Weights of a small image classifier.
Model: 1.9M parameters, 24-pixel images, arch resnet, activation relu, widths [48, 96, 192].
Rows from block 3 of a small image classifier, named by matrix and row number. Rows with one number belong to one channel. Each number is 128 + 32 x the weight over its row's rms, rounded and kept within 0 to 255. All counts start at 0. Numbers have three digits each.
After each channel's rows are labels from the 100 images, of 14848, where the channel reaches its highest value: "responds to" is what is common among them; "patch colour" is the nearest of a few named colours to the mean colour under the peak. Only what is clearly more common there than usual is listed. The data: seven-segment displays showing three digits. In brackets: how many of the 100.
# convs0: first 3x3 conv (model.blocks.3.convs.0.weight, 96x96x3x3, standardized in use, each kernel summed), inputs 0-95
# convs1: second 3x3 conv (model.blocks.3.convs.1.weight, 96x96x3x3, standardized in use, transposed, each kernel summed), outputs 0-95

convs0.42:126119128043114152106144174146154099118146151107132170109108091134063105095103081055117151135083180096180113132111126140101131100106133109162119146087170092174108078125132178123155124153187185167148129084155096161118158117134116109170153148129153119146138149166133081039186081152167131114
convs1.42:152117124148109120122110136110200126125051170121060177142109138122119141126115150117094081169117106107155103133113130153121135181106091219126121109140143150111125132125168093088076221158160157121146145159086103127082140121090163149132077110050149120105120125146118100103035101149140112090
responds to: the digit 7 (83); third digit: 7 (56); red glow (55); second digit: 7 (30)
patch colour: black (82)

convs0.75:108096131134117142161146112070102124138145128147132145086084123166104102114109110119117093180070154145107130172113186145151154128251125141132078166113102106054173146102111144126135133111058177118129158122149156182171067129138138138124155136111123140108107133078116075157158190116126064151
convs1.75:164124130138144148089155098136155175094109168167129138122167118135168127117153174159157130113157111124009120165125103139113152141146128148128144092126109130154096175106135145121107141097091056134138143066148128070189060091101156122149109123121134132160098228107180129086101118096071145101
responds to: the digit 8 (62); green glow (48); second digit: 6 (34); third digit: 8 (34)
patch colour: green (48)

convs0.14:113130097131134160108101141097142119217102146119132109090127160148155115177057213092094176081104095147161114122104111132129083091098120087117122131223127102157083116100161107139106205164141128130050117108091133126113112125186137159179136124141128131087138118153114170138081135161150136156
convs1.14:127128158105135085124099125080097096157147131165172129134179114088076101137144152117191099146145101087152126141140154161111180023101109108137122112156060141152147131100187090076170127124132158112080083164118099175107120117133071108077128119110163107156119092109139153089166186107078108169
responds to: the digit 5 (63); second digit: 5 (39); dark on pale (35); style: amber glow (35)
patch colour: red (27)

convs0.90:117110082192077124128149123082159087081154120135126096108070084123145159162090191126136120153139235149113141172123092155131180183133144157154121103105150141137125105104146145121122154129145205126090141092156088192139142067103130076124167134122102184103112068123129110085125116139137093102
convs1.90:153130148096135181177090141127114113156118151116122183138111094122102113106083165161117220125177103140101147141176125109135139105153153177135096151152124165136139078188090121164159145165112107104207163108170155136092166136081092212103186152145143206099167102131120114148157135122125105114
responds to: the digit 4 (59); third digit: 4 (38); third digit: 6 (27); first digit: 1 (26)
patch colour: brown (76)

convs0.13:122123183129138166160135143118118088057064093077110083084028101098084101065110130150128147190114102118153104164106124136156143130133127182126095179173150151148174120174087143100139119132168148123181155108084098151158214143133154120145114170120134162155139125096115085100139125128153122117
convs1.13:117116171173093133141032131102098183154104148116119049099088148119106137171134098111121165208094119124132137067119124170117132145127079189142094116052107100115104150098154093090107127133197098115100155106121136160094123130168157139119173115091085145135094095157127056134128114149115129101
responds to: third digit: 1 (27); first digit: 1 (26)
patch colour: black (34)

convs0.37:133095163113067124155134124121124110136099163085129123092129082150138164121118116099175132109172103110175148157137141089121171118218112176135101146126110127103179065149135170123171090078142113103235176139054147139143147086087160115153103156133137142101173119122114128080111105115063155104
convs1.37:089130178089134116122145087153133112095166135117089103120109152069150177140177116141139115160135163142112101163175178116150098201143164141141131122072166125071143156125107173160166093173128084156120113128137158144103197128137159145163116111114145088160169095132187090137065106226104134099
responds to: the digit 3 (87); first digit: 3 (85); green glow (38); third digit: 1 (35)
patch colour: black (49)

convs0.28:098054187115109081186105102121157121107109123105160073130118115112178149146077139106145116068155139132155123179111097097133140146234164134088161192155152146130111143117122113088149101104160179113199150125140114143151166100069169112135093169161086121089128076114123138114132120085141135098
convs1.28:110119104129112124134063109117107165105107119091162183054099145144149095150140068110131164155153153112160142140160135080140135120135127166184100119125078105088118142129157113126132021129140103135110105159106139065167106099158097138064137138129036137144179078108116128100064107105074115133
responds to: the digit 3 (54); white glow (38); first digit: 1 (34); second digit: 3 (32)
patch colour: green (28)

convs0.82:140083121111099132169153119106181144136071171098107034108091142132151078100091081098140131180138123146135108194100086135117137144150121130133193084139140136116121120148143198110153081169112147100125162066114117171147095094154137138157148116147147142092145170112111164137074171059144144198
convs1.82:118105132160121143119167133153165138106160115177077140123131085112193085179114170158092133109137113085086102162166165130148055135140114099153140145130112097140158055128125154144126110113162163139123072053132135091079109172140223155155137096188194153098134153128167157108172136116130116112
responds to: green glow (58); the digit 6 (58); the digit 5 (58); second digit: 5 (34)
patch colour: black (44); green (25)

convs0.26:109133176116117153120177175149136085163133165230115163128120077117157115157098158109116123066109102117114132068146116081141155079160143144133111146106113082150142125168035091166166089123131146085181159125161155127088148138146140133128143149105121140107158066066114148145126150171073125075
convs1.26:135176060156116124121158073126138150132098107072118119084194142120172110047147138111162119108177167149155082113133105157122180195099104138144081092110103163093128156091141123153075110124102180145153135109110087137126185078088195123152108127122140110114125098192063126120162090116145114128
responds to: the digit 4 (87); white glow (51); second digit: 4 (42); first digit: 4 (37)
patch colour: pink (27)

convs0.76:118103143123109148183128121067170135106148139116175172105076085149027101129108124131084107147087192136157133172124099119147150116187108095126155124107139100198172165125103197117124132098110170110147118111184131171152101143093072107118105129126150172059159075123145102130131172147134090123
convs1.76:171098107165076141139162084151126182143128087133168122109145151126158183117109150155090114132154125110180170106112119159180146195154158114107072137154135179081111134135080152126168158216122153121128233097125097090151180129147160148115148131117132121112140115165085208110110129105124158135
responds to: red glow (59); third digit: 6 (35); first digit: 1 (32)
patch colour: brown (74)

convs0.48:123121133105125140117155106214113145167111166075138134154136130126101094120151058248087133119105115085114124153105092141124156112192117095159128114137176069102131138162100149166103139127108060113099119106112152089100133130144103083170108179107098147164130198106141113175142128133140097190
convs1.48:105148100095058119115158112128093137124088085155181080150122102153103162155165143127118084099071138084173110108129138141116126133105115119100150037140165169104079185086160117074070177112148134148167114096160050142198169140181160076129110131141121115127105109134116156110109129081138137141
responds to: the digit 7 (68); the digit 5 (62); third digit: 5 (47); second digit: 7 (44)
patch colour: red (25)

convs0.21:131128163115102118172130147130109116092108127164143135110100065101164166115208109179129143168097124117113175086146104180097177117170115097162125101070126118120091139132090109070122076154148140130202164104121121242105171133060161074099152127109139115145149113097154112102112161120106138132
convs1.21:103139158071155126147093140138114138174172085075099129116165115163129123099112081147171137102134168160146107124109124057179205160155095106137103152172176161123158107196139163170122057154108135107172173136187145140165117166126150128141168163144079076104132133107103138197158125163130115142
responds to: the digit 1 (60); white glow (46); third digit: 1 (33); second digit: 1 (30)
patch colour: green (37)

convs0.71:140131222137150140233141111151136106147123190071109070111160102099053106124159107104161106125137165122173139099131131135123151116113112145106118140113129125124123063114118106106176126123136196131201192082121125135150154136102116142138130141123137149114149129088132188110067111066092115078
convs1.71:141122116134170106075125146135163121136158175135108132113048225148105153138134116093098120090109146132131123132140100107109125112078117116168129223114104056136166099172078124117080121088100088105101087154110204116110107104115143113129131131138131109145140161167141087185121113218155127093
responds to: dark on pale (69); third digit: 1 (32); first digit: 6 (28)
patch colour: grey (61)

convs0.43:147159119128114164122101111167136150142087147126123097123046135108186137157153126175138123166155137085126071142133089120123154064134077124117064114126103104134194113118106146134159137084143175092137107114110119152102166148130198114117081060118171151136156113185133060197155147187109073128
convs1.43:083122145102140130119126128152092138120132098145186068165153079112139187081081124136105097075139119147165192092146168121150106090119087066133145081129130089147126203168180160131130114133157157056133125119115085110140151149043188094156136142088130121085141126128161155126089166112091160113
responds to: the digit 2 (98); second digit: 2 (52); third digit: 2 (51)
patch colour: green (28)

convs0.95:101061167117090124226138112121130111128142161147062085113107129098139090149104195095131123117126086147146128139114119157118239138156102107177113169140128152155124174118121114133193139104150150043160143109071089203114178084113100131122113128133112135151161113114128149116112105114127141101
convs1.95:102142152139124152083109166123145135125100121088134149095107095086141165120145172154091196160134174191179137138093159166144116121118111155152103158072098129136118042198120115137155120079088159155161183143107129180110190156130093145135167110164096161112189076157177108089104158111119117152
responds to: amber glow (72); the digit 2 (66); first digit: 2 (53); third digit: 1 (29)
patch colour: orange (42)

convs0.58:123112147130145098190082131177117150103137091033135097151143181159112158077122123175114159163133130113087134086109108133177092214093120130165104163096160122033137148148121129143090120125064121140130173142126104108119117180151121153093131129122107116164057173115133122179130111103156127174
convs1.58:132129123113232128116116141131129130113125165193121126168137113126095117184155094130106114129117122111087117173111110128113123062134130147121142100114147131144075134076118148080092099110189101128118076116172124099155099111149000106129143092098111117187079193108130113147093111092134117086
responds to: dark on pale (100); the digit 7 (68); second digit: 7 (32); first digit: 7 (29)
patch colour: grey (69)

convs0.53:111091086135100121144132126142177143070101093112160160097088087129096111079119058112146158161147145150128144136136124093136124091187142133166136207143145163108190158146158168106150062136106110089128146106099132166150146173109103089140144171156084187186149080117133065131072106107181129101
convs1.53:157074161141116137160061127067147094148144137103144182114158119056188152159089166103114138136107151149134133125172089095126097197147126146094111127156129157176157113115111133121111125198179147143105181146179146120176191113160198106066166125107124119108170161101092119130092131160157142112
responds to: green glow (46)
patch colour: green (28)

convs0.12:117111094094129164098124077070115096129146163114116161085118135162172095088205139182137128046079143145135138145134163108132150097171134134094124136172094070165137179153130118103116170132132123173126155108135091120152118059076122095167137140098073103138169131190135090189145125134166085169
convs1.12:111092099148216168152098133142095098106087058156098129102124117114172106185161149161141136153090131113155129147104134128146139098083114159195151104125170173112098116076102123097086139098188162131123133126158113154121170150136116090137143135146127092101143140089113209105050141038119099125
responds to: the digit 1 (62); red glow (54); second digit: 1 (36); third digit: 6 (29)
patch colour: red (41)

convs0.63:161136134104106132101148086146141154133139114109121155116128124080209144093139000144144157117174150164129156140157133090077089141121124115106155151109157136170126138119110144122121166126154111117149113119133129115114168130098000147120121144126158139123171090145135132122140105146137120110
convs1.63:120118130132123117135141133134117138112118128122129128137127134146188111094120000135147129138113139130143136119106124119147131157107132143123131122113121110116112127133131130137113149132116123129127120132121111131153130133108000119134130128136137125136151097117120122127134137125126136135
responds to: white glow (99); third digit: 3 (33); first digit: 1 (30)
patch colour: pink (39)

convs0.45:112109118149151170124191162145120073153142128079147087062056073104180116137088142107125150147110214159127090117134118140081137095097135153117107104161158185176138103151152135133169132129190170083140111115137163109119132098096123083180129168144102127154147053137110072148147134142105145077
convs1.45:158135135163134097146109125089184089129129193138141161095156085145128121095162121117121089167148154134115120128160114129129147074118125115110126081140106139146106138120085102185181064170124100131092160140022148186136169100101134133080169157103170140167176055156081118102121061101135103142
responds to: the digit 9 (68); amber glow (39); third digit: 9 (39); second digit: 9 (32)
patch colour: brown (77)

convs0.1:116140126129083144134117103087115124135153123084206159150140120139127139118097139088122103059093255146152128116127133089114140112123143099177159101102161107155145091117113144119130146107122207220107117143198113125122093071076145081125157145127150109086132130159123129115164121114146106162
convs1.1:199071181120156119092143136164148133123096161125079110145086163149141135128158181131132148117193093140119136152051132156131117117208163107141121168125119124089111124097104102112108161097085082096155134088050119110087135138111176170160090152213157174125136123110145142135169090150112088123
responds to: the digit 2 (71); third digit: 2 (65); red glow (50); first digit: 1 (36)
patch colour: black (33)

convs0.2:167095112143121208106140112149121159146089127039137127110104121143074140082129116101180168094143188156101173119115130129099131158152127132138123140112117095120156079129105128158142071121133198117129141112157122173142066112041128157118161198109094129136165177079167141135149068162114082130
convs1.2:119143143112144106130185131168163081121133139128093104208168133097099119101199124137092116117119131141150108155127117115135132207124176090181163107116170127140126145074098181103114125148153123142103102135161148180200197190124135115127104120169173102191082161130141118149057153130077132101
responds to: the digit 1 (93); third digit: 1 (88); blue glow (76)
patch colour: blue (66)

convs0.0:119153125083163131156174084135122127161119149129161135090129056115135139123073070114136128123121117142189111059123165091117143069114146099110102129145184036112136142131094090166212148152093161153132150148158188098136132168141106151183106121108174155148091152134067154096108147078150116127
convs1.0:147175105152110109082068120158119202153151170122145161128174200135083158107185109079145115115141126089075103155133120173087164178135111109142147120124087177161167141161137125092091090196097124121161191112088130140123086120113095112102085143104128126112110078148145103151107092104129200165
responds to: the digit 0 (79); dark on pale (71); second digit: 0 (46)
patch colour: grey (70)

convs0.47:121079148125105146135147172133202114148144134135160149142109131139153062145115198115129155070090154131111122172103090128105147186157092108196085134097099088144152086158081114155114108122162168118198159089094140180125151122066137105152124169134133203116130095091140102075093137112097096092
convs1.47:103143115157055144159124085100074129122105090159163130103146099126099184120108146178141069159116179151179147086194168143127111089133181174151130092153135180092123168136159164143204099156132146143123110101191115145158175115157087136128143176098095124138115091122096176119124138117147201120
responds to: amber glow (77); the digit 0 (63); first digit: 0 (39); second digit: 0 (30)
patch colour: orange (25)

convs0.46:070061137107125108196097142133107094144108164134160137118077055123104162130189179122136101104087120131151108154115104137092168133201124099170128105121101078101117185126087109162186174119159167099184147119106129191129157133126080048146125142134110158128142091134157112162169134120112094129
convs1.46:105160105176038188084136111167159152167178088138147143073118127152096147091053135171133120092130173125151143131107158095153176068087136126128065170131185130101131117138121169116121095157103155168118139135160091149147160144106050129152133114086118116102182125102107147057133122123142148128
responds to: the digit 4 (100); amber glow (67); first digit: 4 (58); second digit: 4 (50)
patch colour: orange (28)

convs0.22:105107135147111121170121124095159127117096120169164127118094089108223112161125159084079128170102109136082138213124127172147120142232142111146106137104091115057129153113092116135159167124118139145199133149095108143156102136082108109133111111109126182146054127117154094086086147174155120137
convs1.22:135138152150109125162112142151111148137159137140136157096152104147110137150113091128146190089131165116140160113151141177104155047137132181193081108157135143126133147142140084130144046165140138102197173098204148120158105090138054195107179182103114156138116153120148089191109112116080125137
responds to: the digit 8 (85); white glow (75); second digit: 8 (42)
patch colour: pink (29)

convs0.31:091076156143120104169088155123107152165131157019184136174151170149092150105094154132069121198074160131156139091117150133144111153131150089141165077083134117060144116105145130137139108150072138175141132120159130084139056112144141140106139089136142166111112166109135184136112139090173105160
convs1.31:119122139128132123106150150146169128146114126123092133161122119120008138165115086078131132143104114129061126145118095122096127080097128156136119130188155154181101116138138118137147174125165147124161146093150115109112087120156098097162143116114051160127014199104121133145120087065143144185
responds to: dark on pale (100); the digit 4 (55); third digit: 4 (26)
patch colour: grey (91)

convs0.35:131161105120153166117126125105134129088133108119130110145132109127036100078145086166091143139096143167121096232158120124136119178226122132069126071089139116120183134127054122123156098144184148098127115152163125155147151163096110100189103130115073146116155125131159146152083116138162088117
convs1.35:132147110126080118139203121109068184139134119090107159136091124133096111106126177102116079095136208122147126172115126090126099209109125122114159099147193112119127070122155148140146069116120124206107159068099115085136127117105171146127121095105182143108125123137083166074110087108149181157
responds to: blue glow (69); second digit: 0 (36); second digit: 7 (34)
patch colour: blue (36); black (29)

convs0.27:146138165094096177103115128157126135132117159087120161085169120122091073083182088174131162119127161110117082132158144122110125077099130162152136087135162114163179062126148127129140082118172116120221143087118110144063178138099095120150109169099164140139205064108173124121108085147102153145
convs1.27:147143112093168140140149126120140111081109151108151091153091168118248138118088164117148128141113127111130121073111124080146164240100129114107123110091108131095103164121118122099071190109092104151101142144086137118123137124139238085120088112141101113136112141176149093125127111152150119078
responds to: the digit 7 (70); third digit: 7 (44); white glow (39)
patch colour: black (37)

convs0.50:125098134141126127132112138103157182085158078109144134119101139137165139072138136134169154089133106136110123213146119127144151158225091142113173150125137109136092095184117179065086086108169128096100121127086050167201120111142070130114113102133170137109177118146088096136147082142180123119
convs1.50:121142076171146099125082109155090144145083103177140127141173141149134099154156134173088090186158074054142105146120133105089131163132111173132120132151151137123114157112161136111102124175205116149181139115153142177142222157120105095139181134167135163081157138087084141121059125129131088169
responds to: white glow (55)
patch colour: black (28)

convs0.24:109133139128118128120143135086138121149112156174127156197104101081083133162149091116092103166088109082111120171140180155094128114219114074127181053105134079135121159114031138106160134110177157125178114132189144139115088081158104097137155153114145133112194132145144154125115118164107099104
convs1.24:140127098128109142107118121128129181182114100114129167109199133161194104103140125096174099068147144129173104147138071178196108142109112146114100156165109166165140121128113171130093225166080169164112122100145122103105141184103199119093118139144182162079103131132102165118144102108152154164
responds to: the digit 0 (98); second digit: 0 (56); first digit: 0 (32); third digit: 0 (29)
patch colour: blue (28)

convs0.57:112126101114091133109147129109111096124150103061220165123118114126137139123144142144134133105091255118115112135132139090115117107102133146202115117116157099102132050130125125138135160156135171182108116135255110136133117090119153107140154150097115106099157116130127080105135102118159108166
convs1.57:209086159146137115096154161146148060159106160146119125180091102127106134137139155136168130158209095131106149118119117157112121071188154093090138133126113140088100104111118092100149127078101085132115101092036114097086141105138148174137099127189188155206107143109131132122163121177129114124
responds to: the digit 7 (71); the digit 1 (61); third digit: 7 (58); green glow (39)
patch colour: green (39)

convs0.36:116117120144126125147096105103121141144143164045146064085082140158049104146126100106117107153118144116128144122070120188173184128212103103220100134157142178135180073143167116166151159120130170133153139122110107159148123132143137127137109095109137134122105162141110076100045130084142134152
convs1.36:139137126059164109160077167150146105113142128137211142161156087115124093127151139101168196107107180131154167090166058085092120097127156127141125120170079101122138099128074136157164146165125102092178137121215137104162119093104125127112159123154076132179105140124159101144092117080179146098
responds to: dark on pale (100); second digit: 1 (32); first digit: 9 (30)
patch colour: grey (74)

convs0.44:137143116107123175101145161178141136090109108083125117058086074108051113050175092129109170116133169151125116133112109167097128085162093125123198170143152193185188116149128132145123153131189160101124143062126096146136153131160107138155134171119119110187144118122106079084134092097149131126
convs1.44:126109149157127142174099149088157163133129095105139044125111136101149121156139128153173125171106091148124100114088115117105118203104156127063104070103135102153100130121128115110111224142158143138068136177080127145142140131194207113159159142120128180056138095134128078114100092137108108169
responds to: the digit 5 (62); red glow (61); third digit: 3 (28); second digit: 5 (28)
patch colour: brown (66)

convs0.20:143090135133149151092156136119161131184147140149155126113122074117108127175115133114089105136088089127122133115101122150155109129181172061111087092081152051135111174139010105183142104172118127136101121103121193122109080152146146132140116156134149214144108093143128147182140134139155063140
convs1.20:121152173124131127168135095153096106133118052167190160083188117152206134127147126124155137094127138130150126109167111193141114120079121122154118105220128172154127161137150103103151122124151197070120113168150075163114093122134128104081145158109122125108127107117141175113201123167163170188
responds to: the digit 0 (71); second digit: 0 (50); first digit: 0 (25)
patch colour: green (26)